{"model": "multi-label image tagger", "crop_scale_min": 0.8, "inner_norm": false, "init": "orthogonal", "residual_init": "none", "optimizer": "adamw", "eps": 1e-06, "lr_schedule": "linear"}
Rows from block 8 of a small multi-label image tagger, named by matrix and row number. Rows with one number belong to one neuron. Each number is 128 + 24 x the weight over its row's rms, rounded and kept within 0 to 255. All counts start at 0. Numbers have three digits each. After the name is the row's rms in percent of the matrix's.
After each neuron's rows are labels from the 100 images, of 14848, where the neuron reaches its highest value: "responds to" is what is common among them. Only what is clearly more common there than usual is listed. The data: dashed paths with two dots that lie on the same path or on different ones. In brackets: how many of the 100.
# fc1: MLP up (model.blocks.8.mlp.fc1.weight, 1024x256), inputs 128-255
# fc2: MLP down (model.blocks.8.mlp.fc2.weight, 256x1024, transposed), outputs 128-255

fc1.459 100:146156138128074138140128111128125158128170182150125089140134128124161166120145128155128128128120125088188126128086124128125091101128075146172160087104091111167128128141133126131089125097128154179128128081174110146058080138120179128128148176143120128058128128099101097128128128120088128110119131118128144131146156140128081140128087128111128132105090141175152135112144128119128128122128
fc2.459 095:120121128115132152116123128104128161106128132128118112138151116088141148128128110145184075143127128167176156167060128115111098140109046128128128092149128169128165128106112111128119160152124126128128098126132128174129138109195106165093103181082128095123109097107149101128128075128141196108145101128101169173158113160128154135144128121114137128111174138112118127128129117128155145117122
responds to: long paths (77)

fc1.426 117:160137128139168128145134105136149160128156128132150130168128116145120115114095137103177091155128112102164089112139128154141107128128128128102161166128086128141128166128104211124091128153128128128100128085128130123128128104094128138116128095165104128105143109121128160122128128105128159175118161128128130142115169111106140124137100133104156128126121157098114142112119128128090037128126
fc2.426 126:128133100128123128110124138128146141088098146109128128128139103154129145128128175103145079134128123162128136123113094136094128162086128156128128063128076133104164105116161087128155118147092147128057128110128142128128139086128133128128069128128110085148128166174123128128148128205128128122147106136128130124154148159109128147128107096117128152128128122113129128140116128128185128108128
responds to: long paths (88)

fc1.295 101:154143103145128111128197098146128166092136154108128117136128128144128128128134144128141147188128144128128118128131136146150092135151128142098128141108109141128202128128157128096179128160128088113125124095132137121128119128128151106090168192091111128153106110126111108128161128128128140128128123128128181144109097116080111155163128107119117170158128125114135125128166146065132143118097
fc2.295 106:152128190128128139092128107167125102128128133128102093128143128132128128132137096128155124150128097121108077201134115135096094163151097128128128128128145142128166128128090078128168112128109072102128135128089103156038199110162107125128130127128100087128128141128128128108114101179177128087128098136143139156134157128131143128128099128156128147128128150128148128150128108128126160147084
responds to: many distractors (78)

fc1.686 103:121106128128128138146167166112163128108077110060089176128129166125128097094100128128128083133128128125128111104150102128128128128129172128144115156141192175128140151136128098121175166128123128101158122178138128128101128128145128173095128117111133151128088128168121141128128128134148128113178152160128128144146128109096116117128071128128128141138084155128089095128117140097155178107137
fc2.686 101:098160097128125128177141117128162128128160081154121118131070128042196130149149128049163077167128128147128128113129102102141123127118150187128144175143127111128131100128083166153089128128117150089150128101128145150193128073163142147128152145101128103149119135106113163113128128181128161128116111128113074128128107128118128141120128131140156128136059118128161129128128114097128146110137
responds to: long paths (86)

fc1.503 091:130120128127128128114113128158182193128128176134100130174133143114128128066175147135182073132128128128128128093162142128128164128156161128128128129128128137128128128088086138100128116120157128076128104101163105098128109121128142119081125124116105128108120128128122109113100180111128088128150094128128122122101128158151128128146117093117128115131128128128165125187128133124132113106162
fc2.503 084:112164130102076130155128105142153154128096121128142133128128131113120159124114122154137089152114139128128128112168125135171132147185119136100077100110067133177126128145149156128128118144114114125128164169144128142138150111189114134140128128090128052149118126128128128098100128139103155168141120161128127128157139107171067098128104132141114074128096132129149121139124128106126142106111
responds to: many distractors (100); long paths (94)

fc1.28 089:173128128112130064157117108165118126128139128126128115128192107121128126099109128128128128128112128160121131159162137128128128122143096128128182144128147095139101128128128050128150143110154114143144128106203166141107162159108128146128111127128116128122128128153128052104128128102039128071172128121128156152128141111122156167183148126208128164160128083128128128150138141078128183128131
fc2.28 076:106125128128128136128128101129163088128168092157131115152128152155157105098128143093086121124145102128117126128144149112176119126163110140128128145128119128128084162128074081085128128128128128154166118128110128121128090128163085114128128097128058090142101152128128141166103100156085078128144130128128106107149128104128128099133100128079179114128126089159128110128128148060128117110096
responds to: many distractors (89)

fc1.641 113:148128140137128128163104100112132131155145135103167130142179157128147141128154139128128126128130128112128117128128128128084131128149139091128164117070128097128076087128092095028119128142138128141120150077132128112128099128056122123168128063097101116093128155118129128128140152128128128128129124140084128128128153128105136081128128128187102173128137128063168128130154128128138193124128
fc2.641 125:128114117128098123189128140128128128143140146131090146128113146131128129128128097165128128170136162114106082128113087128128187127165147111090153160120128128171118164126108128146099128157135158147166136126112128129182135148125141119128182151128073138087192206128115166095128128128128115128066140113128090119035128071232117143150126128126128125142120098128128128128098128129121128135204
responds to: long paths (87)

fc1.103 108:095120125111106085141177168155128128145139141125138128140147082128165136101128128140157128128128132107146128128128165148128128128077137128117091128149128156140128128128064128121156131114118129128149128152148133197147116125115111113111131157117128165128105068128128133181134128152129162123174128122128172128092128149109135128128128128117128143144105132104128147122088155128128116128065
fc2.103 108:111110068111179137128136172113128106147128128110138097169112128128126128124136128128143113160121182128130122179101084140130128098130134076128150136107111128128116200128093128106125128146147115182125143137128120116128166120142121110140104150127038117128181128128128129127128128128128128166128128128128119096091163128195128128111084128128128163116160128107152126113128143156155128134128
responds to: long paths (68)

fc1.133 100:099095145110091100139092182128128111128105100128128128128112128128069122128121128097128153128128128144128128128099128128128113128132120128087172137128082093128128140128128101109155163128128108148167157128147128147101154197095128129114144148120128168133124066128142130128183136128069134121130156113113128089162128127079128126128139128149139128128126083088128128164102122148200157128094
fc2.133 093:128174089117155128128152128131139157128128128162139103128132095109147085128123128135128128150105110128141146114111128175072085122083069185137145071154128128128139128114124128128128128195128097102097162078121095167087137116128080150128089169128140120153114092128143071144100141161146181128155130128128128085144144163128106128089110104122099138050156098137128128128143128128128128128128
responds to: long paths (63)

fc1.644 111:178128128069074128162128169130128175139143128128128128128192121128164128128118128128167128128120128121123119068128125128085138128104128162163146158128125128149128120080128087082138128128128118128128128163128157128091153146150136154147142121128128169133110128128128128138128164178128109128101089154128148085146162156132071079128104094128155128108085118132128128128128166138173178101128
fc2.644 106:128128079128134166128128168109092128164139128122159078144099128116128089108117171100111128128128128128179173153129135110114061110128133128128128115145122128128156153086166162128113128106126128110112140178112128128121115132095128128145094128142147157128143128128084128167094069094158137200128128113128144128128140128095150146128104093109128150125174099072160100103128134128110128103124
responds to: long paths (68)